A small image captioner, trained from scratch: 14.9M parameters, encoder patch size [4, 4].
Rows from block 9 of the image encoder of a small image captioner, named by matrix and row number. Rows with one number within an expert belong to one neuron, the router's apart. Each number is 128 + 24 x the weight over its row's rms, rounded and kept within 0 to 255. All counts start at 0. Numbers have three digits each.
Before each expert's rows are labels from the 100 images, of 14848, where the router gives the expert most weight on average: "responds to" is what is common among them; "peak at" is the part of the image that holds the peak. Only what is clearly more common there than usual is listed. The data: simulated grey scan slices of phantoms with and without marks.
# router: slot weights (encoder.blocks.9.mlp.router.weight, 4x256, trained with AdamW), inputs 86-171
# up: expert up (encoder.blocks.9.mlp.up, 4x128x256), inputs 86-171
# down: expert down (encoder.blocks.9.mlp.down, 4x256x128, transposed), outputs 86-171

# expert 1
responds to: limb; none
peak at: centre
router.1:126122102136131140110169152140148146102111094109119095133120177114124139106146146143130129102129175134130140128141188131092115167126116136092104115148114155176133152151149110180152116086164138095107086153129122088134097106127155146119117106127117128161134120
up.0:142137139086144113094108183118108125148134136142105120122082091115159136125130119100115119140144170159140152172115134140104127143132154162153135133120160149097088090131151142150155113150134153124127084136117126164135161113184104116127144128111144166156139100
down.0:112130139134157128106149139125110142149118183148132114138110141130130171114146121170098149127129101123156164116124126108100113176099098097122160129133145158126149130141112127149143095127134135197117108139098126124093122093097142068127118103106113126092124156
up.1:119117154117133117106114163103140123165157106109124143186094121142141101170128138122084157106131119106114172102141128160146118110162119107161139102134100104140149144169141135091092154146158118132171146120080109107145142176149072107156170128113121120132156090
down.1:109123119146141111146144127168124110111145140114100145124111153089122130156116117157130137137086191114157125146154081125133168168135098177118127109130146135135134083145116108129134122163095175108084160164147144134121117133114171151131084175106079143096156103
up.2:160146140096093121127120153071123121098129165127114113152147103145139152119118152115136124138089110156147108131121122166136164088131179130163107134196124151162108142133145133144139105136117114102135112100141170139151127115155118153116157149117145123121146136
down.2:079161116122110118106151150120144133126109154112143160094107121111128129116118126134150123156169143101126139128140120128138068163170082118112155160118143149131132122110107123109113135122133131109097105141109103175107209134152142145145132071156153108083165188
up.3:141127148153122122122131125141108176132124123091101101159137120135124096150122145124156143116152190118166091092138112146131149139139147136150125121141144125095084122131096163100151153131155158179068090089152130077138135113110109125105175183151146128136118105
down.3:148115145132139137131112120123140113106126142154172121089111109133131116128109140130098092094116135126126125126109157091124145080158122163148128090135130115120154128126145117116113104092107120122116117163067126130199150116123174117149101128107139129136105109
up.4:090165082127138156163164121157152136084125119150140103162111134084122136150145142160147126115118075137123145166117172153133126114128151126126123147111065082118127158136116149122112071138084109110147146132123136138118109121113157116137100124134141132135149175
down.4:103115158184176125126127165168118150155097181126123125148106063137124121128150156140112100110134160137128187148136149121121077147129131088119146091121136145121154166115129092158111141107141129112135149162138153132123153122111140077118163132133138108129160166
up.5:127125118149126131137119172131113132115176121141137114157150129099143095122129099092142144142139120160123149106148144103144130143074089158146117104150085098130150182126132167140138094145138111130140114129121120169154152137069117128172159155100088164148116144
down.5:156140089081097133116115122137157113164109132155140187144124140166147110107129119127144144132096134154068155106104111105126136148133162113116158093133136159136113107183175095152091141157128120131169152144128145129085152107132129129149151114098135133142173129
up.6:117165146130149097153125113160154123145179123128165125135115097100117160121124128164164114096120140125151155153121094092092137151075089132106112129110145158102134122156108124138197124130121090114151121119169114120098106118105163124139155118141138109089086104
down.6:124109075143151152152120125108135138125100120153118135146132140160116149137154124132137134106143120134152128118106106124146121114155107122178179157106091148115159111180130099112137118123134139136106145140096169154131114074140109102129108121160142137122130136
up.7:112096174136142152082124137110112150110136136139134098076110179110103160151128128117110128114153132144132152168124106131118151112100096161155114157124191093126157140129085125152133148138116132133107096133143116128127133148100096116096076109106154099140117144
down.7:120132124139128102169101137141140111112180110121120082183144125112093185150136086147155102165132157137132123089134126162109128146099154135146102164129136151131191110144109108147091110141159122087129161204130119109144132106108136146110130166119124157105143168

# expert 3
responds to: dark spot; head; side: left half
peak at: top centre
router.3:150124072125117143071136156085128144115151142120143154141138116153109157095118094153115179108150179165121132111138140136129137115092141099107137160135160134113141140149143149100133149124177140144170141149166115121090132130109109176153072117121094156122118131
up.0:144079133132099156145080159123135166131126108174164114066131124136136150143117147146110151104141145121131132171133124159150124136166133139148140117124134085153142128137113116163114132120109101116126129097198119160118129106131116153175147111135122132171090130
down.0:135169144158151096150137161152152126114135138105102166104143145121134178157106136098138125158131164141166122127141086113087165131111125095122152142153147127164137129131127134139113122160155167169146125179110121079161148119128094123140112123113173130103146111
up.1:121114112129131141169138148131181165140139119141184096089076129151119093148126175132113092164102109113136159104123131105117093089124143119101088119130144108140156123126146118119142135141125118139116143147130086152094067115109114138143146111143122147132091139
down.1:115132108110117145162179142113149129147130130132114155110138134079128101105167122123107130120134125122174136094118153148095091142134127165106150104139068122121151166166128143087158116092089133118124102129127131133092124115087117095175126100110164105109100147
up.2:098123125100094116125136142121116140100130082141161111117108144158118146096154133131110086101103109148154169135100186133129089137133136133097169086128122158139139080153139137127093148121123115118168123154139099136146128119143139114149115132125162143104131120
down.2:131118116152128136139114137119112128129110143121129100143173134136143153099095141131188183124136110130137068184110145126133143166116130108125123082132136173125121119194103128169089110158123142123128107154130117128111143122130163099151134114098150109153088147
up.3:112138161104062175127163089106150160135152131135115112135112112121147104170164146150162118115126160133176153154120126091155110087092081169100087122149132122106088154127154136119121136107177136136130147132137149132161129141125137181144127144100117096159111162
down.3:096146166102148128101138134184107090143110127106119042129103143156092128119094143150129108106089139096127136114149118112096180137093099112143103100155128177122118136098137146140126141151075140115096093162128168146091126046130099117143095187130106093136114159
up.4:145127126151121108138144116133118093166154182124089119129103135142126098124091165138114149162128140146128068162153115109137137123108135104125121121130118070128118119162153122152112135121141119136088084084128156155091133126185152149125131143104124073108072105
down.4:176133123146147154124157165114107153088123111115147138089131099162131108141175098134127082139187090129132121141109141160111071132143122108124120137137154159136160096111142176136133140130130157133134117123173108112155127149173103140127146123156114139181152099
up.5:091099152069150137133123120125167153153156130130080120158132104101165122141173108124174137121132160136107096128138127090116130154148170133099123177144112115102135133123133106145117109135111104146142122118101114163126158126118121095127113154100152128157102132
down.5:157103125124136118140129123090130094117146107124104130149131091164102164117149131118136137147131128115136119173116115121134115121113118158142120145135088139151113128115104155107119125168099147135137134137116059143102151138133151091082125130118086104117169122
up.6:155149100156117108134108131137107137149146145188086112140089153144100143113128100114132128131152113079090115120117146113113125142085107138128145144121140105137132074126104120142105087136104137118137148127100126128125096107160127101086135153118137089157099075
down.6:146118149131111114117112138133149112119116149152098164151102089161177164115149121137099100129136126155139115151135060138070124099167111151102109092077104160079110144138169136113142156125165116126128084079112110124114135137119130163095166124119195099129105157
up.7:114106167140138129140124147131127095123111132141175099131170120154141114079143159106118128129151161141106128141156080167103120128147133084109117118122136138135127110102099120101125141092127115122137167085139119136143134115130114133129107097103094123157178165
down.7:099184123137089144103087158127162146159168155126112162131149107124131115106120127105111133157117178139127150081093147141094104123108118143136100120145113076102093119156163078109084106115171126177142124106112117110078105144143096107133145089124110112112113119

# expert 2
responds to: crack in bone; side: right half; head
peak at: bottom centre
router.2:108124115158101127153115139096089104117130149116099146114151118144142122139100166129127078156142102128096094116128118131150125124121108140121153119144102122148097163143150098116155108161096116131149169107148149160122189162165155127128126133109199141137155142
up.0:115155173130115131102133109147147090131124145123127123111107101123130127125129128098174118131184158124182148156145122122140173143096159100139112117161137135148134068124163148158168145148115132157133121121098168106170118142102139142122112135149093152119112177
down.0:114125120148109108090206134172158112144151114149124122090162078115126120118149114114120103132176129113125134127124102149123106153139078093097105139128136141094141116085120133114116149144116165172148168130170140090132131099123106159091107136174133085122114160
up.1:136149099147155104120127144108140143100091147112124158134124071147137121114112093134126076163116142121160132114112073088136123092102095154161170133126152123109164142142185142136137158140162133135127123138115108081141105104100126143143099153149155135135101115
down.1:124132084132146154132094111137137113159138104140179154083153152110132121157100142111119087145146140093131173084136176148116137096121139113094189105135124129159136170157148132098155115121131136160174130141092149107162172119122117164124127142113116104128155090
up.2:127099121132098170136120121131137094102125102193159108099131151149125122135076162094132116130140133110143126140117110118130121131119150084087142162130100114181113090133142066104106108137144138150101122131132157112150166133139100063104096156181128124154107147
down.2:153137128110103110111132117122137118104150089128105134123140150101164151111151140163128134143123112134117135117208125143135134145079137123121113153142128173137130096090042114130135138127153116138117141121125115159190125142108098149153146083113132141116120105
up.3:167115166118104093161125094115091107106172130109094108129093138135108131145114153151085146098136077142167179111157128101153165127109129150168162103131113144162167093112147161148156125128173103155140118112101117075136136114088132129066129096117123116147114108
down.3:129151141123123124133172122119156129155097139115099141111147125140113111172170082103112079125088123096125131152183175116188101148086133115125129085159124117124125140160164142097089139139142117097106145165131083176124124128161098139142122087138131144117117076
up.4:141126138134150174122164105125140089132130111159130121159115117127143103128140082122154104153107118115098086112143126161182085126156129137120141111124146120110176104175142116123121155144077137122151137099115149154108164144175121101164118137124080140113152114
down.4:131128136141135120149112131121112105134163125120128072132133122128159153126100109129125073158116162096143114159072113091120100117066166105129119114130135173102075143130121093118120109148102087158108134130120198137092127155159127107136103144137108137107126116
up.5:130107127135099120155112142089091138140118137093108125115146065131158140181136109138118130120156112122110112104131114124158142096105151147138110114131126144149168132095179092141166129119111118123087068106110121102147113085134131131116127149106121165104162137
down.5:104129112116115139132128136117137118092127119121097114108155102167127120132137158153140142135130130120159156147141121137150152098136144104111149144068100106144134138092148128132155153150121113132108097190170133204156130144150141114139085120134137138144071089
up.6:106099100119136133107136127153142127143093094113158137132134151138090149114147141109131148133139132157125166177177150116088151140145125143175126163114146143124130147125092130113129142082141093132148099156125118144166174120087105119150153115120160110109136170
down.6:108143126149157129130098090140128146084139112105184113102131117135136138123075121152125165131105097129104164137151104139091065114124115167116107113108119148116115128096121117156116097080136123109113121102085187110102119151107156134152096128164158151107128130
up.7:065137071105155127133143125132130124140146105155076117102099108165133189157140128120141143154143069135105107093084122090106155137132126149157131103092112118137131154144170173094122128133142088111141125160116087122157200136121133155133126120120108119142109130
down.7:102117126134121141120143153111156136140081136130125137137171115106082157197109131106129102115135136116151169113106135132139165109137134148102149125094085132149137155122142116081109097142102159120141114113153116105078128126135123138131125129087114146124142129

# expert 0
responds to: chest; side: left half; several spots
peak at: centre
router.0:159087153123133128170128117138127141100125142162103106179125110130104217109136157111133108102151142132133144092118113167101148138152133143147154142155181100081133112078115121119098192132118105136124106141129138150116132095100125080152121120116136150112124139
up.0:095146097118124112119138098104136148121157124141131159116149113101150210126148156121116121159126140110158129177134151140128162144140150084115114095120141148084071153152097117123139136120149135167160153119160090092180138110131162119139153151133123156117158146
down.0:127169178129139156134125162155135090139122116099099134110127120090125182089130117128118098130148101162132122163157127139094102126133120132106113134111139110113136130111141113107119102130126134181140124144146098131128120161141129147187112142115065124142163111
up.1:112155077097144095132120101118147149116137144108145141096132180114135130146105137126126117108132130176129119156130145149092093129189091093119127119152081123135157154102142172075127158107147123122160116137140133137132108125134166163161097149116149130158115127
down.1:121134163169118148125136111179149141105138164112088114120109151138150112081109132110091159129119163180160140141118111161153113093112153125122125103155143148077083123127133166132150154121156131107101144087155147109118141079154125121129123122138124102102140106
up.2:152131094095144179134129116073166128112146112105150150099108137122127120162124128102131157174150131140120137124117113103103123119098118153091135132115119122131096144129126114140133129152165097128095123123143097171126109148143148140104105144129166088095112121
down.2:116153157152127153137083100107156113115155150125127149128146133110148123096133131071134120096104122123181133133155153135099145103129137128127108108130124092133120097111127128116118122130108160132123132117153147166083158137101140113139117128142153122125124161
up.3:089163142159151152164170113121081154188116123097108159148141106152122131111118124118129132101101106124109130136137150127109158097157155128115109147097165107155101156104146133145129112150098152123151106161148098072135114109114128126153119120160120087148176106
down.3:131128167101136103106126125125116151157139090083120130143127131113143143182156116113120132126144175118171103156147105146115134127095083108152193144109136080098151130135134108114088133089093144128116087144154141144113161130140118137147117109166118090133161115
up.4:127117146092118104092135138104139125156131129142135093123143065107147185148106116122101118116136172135112124143092116092109151155125132131148133125203146093170129158067130166104124164140148120142100110184155119137114142111130127109103118143088127114155101122
down.4:122121142119065142148114177143120089126158123132135138080148127121156129098105138135081080095149112109134123114135104126166151110162126135090131147112126160136127088089119174172147097116132124155099116151149105103111129145157143139159112149130123099123171127
up.5:133127130139101119196149169140115127072114135109116089103150139119086107111144128148129106138157112177097126164112149134132116085130092160111145097109125119136175109112121074196122083097077152148123109121134120110125197128101108071125092157117133097123115136
down.5:074128139115144131084093150106039151124127097130149174154127107133116135159114152131161154133086120114162099128138124129174143110116137112138090108099144137123125106162139110148143157135138111112146132101102119164118121082105142080082097129107117099161155098
up.6:173100164124169168144142132133124137088099166119112123143184123137168133134110152124128145114090118154109083157129140115139090166131095113137119162122102150147108115103142120141156138147168149149182097090149104163087133125107113114156115104104116107137125103
down.6:139138140127136115121147106141144129120164110112126103116149116075139099129148124087140112129104122161106072104130110164119121122113131113084144164133132142090104147154113151159136128104143164134132107144135123102151153110129118111145100161102119152134182138
up.7:140082129117134165145162146133141135122116120131098151099124093157139094074082150113105116120168121123140115133142143185143115181124126127101127155097106101141112126140124117089112117132139134110141133081117135139101140094115132131128153144088113140173109135
down.7:117164139098122143119105091125142091101086122146142125096110135171130148104107094135150134128164160146151161096101087108083112155102117128142116122131126162119087150094109141168125100143096166135104087128142109094123144117110154103111136124092162119106160150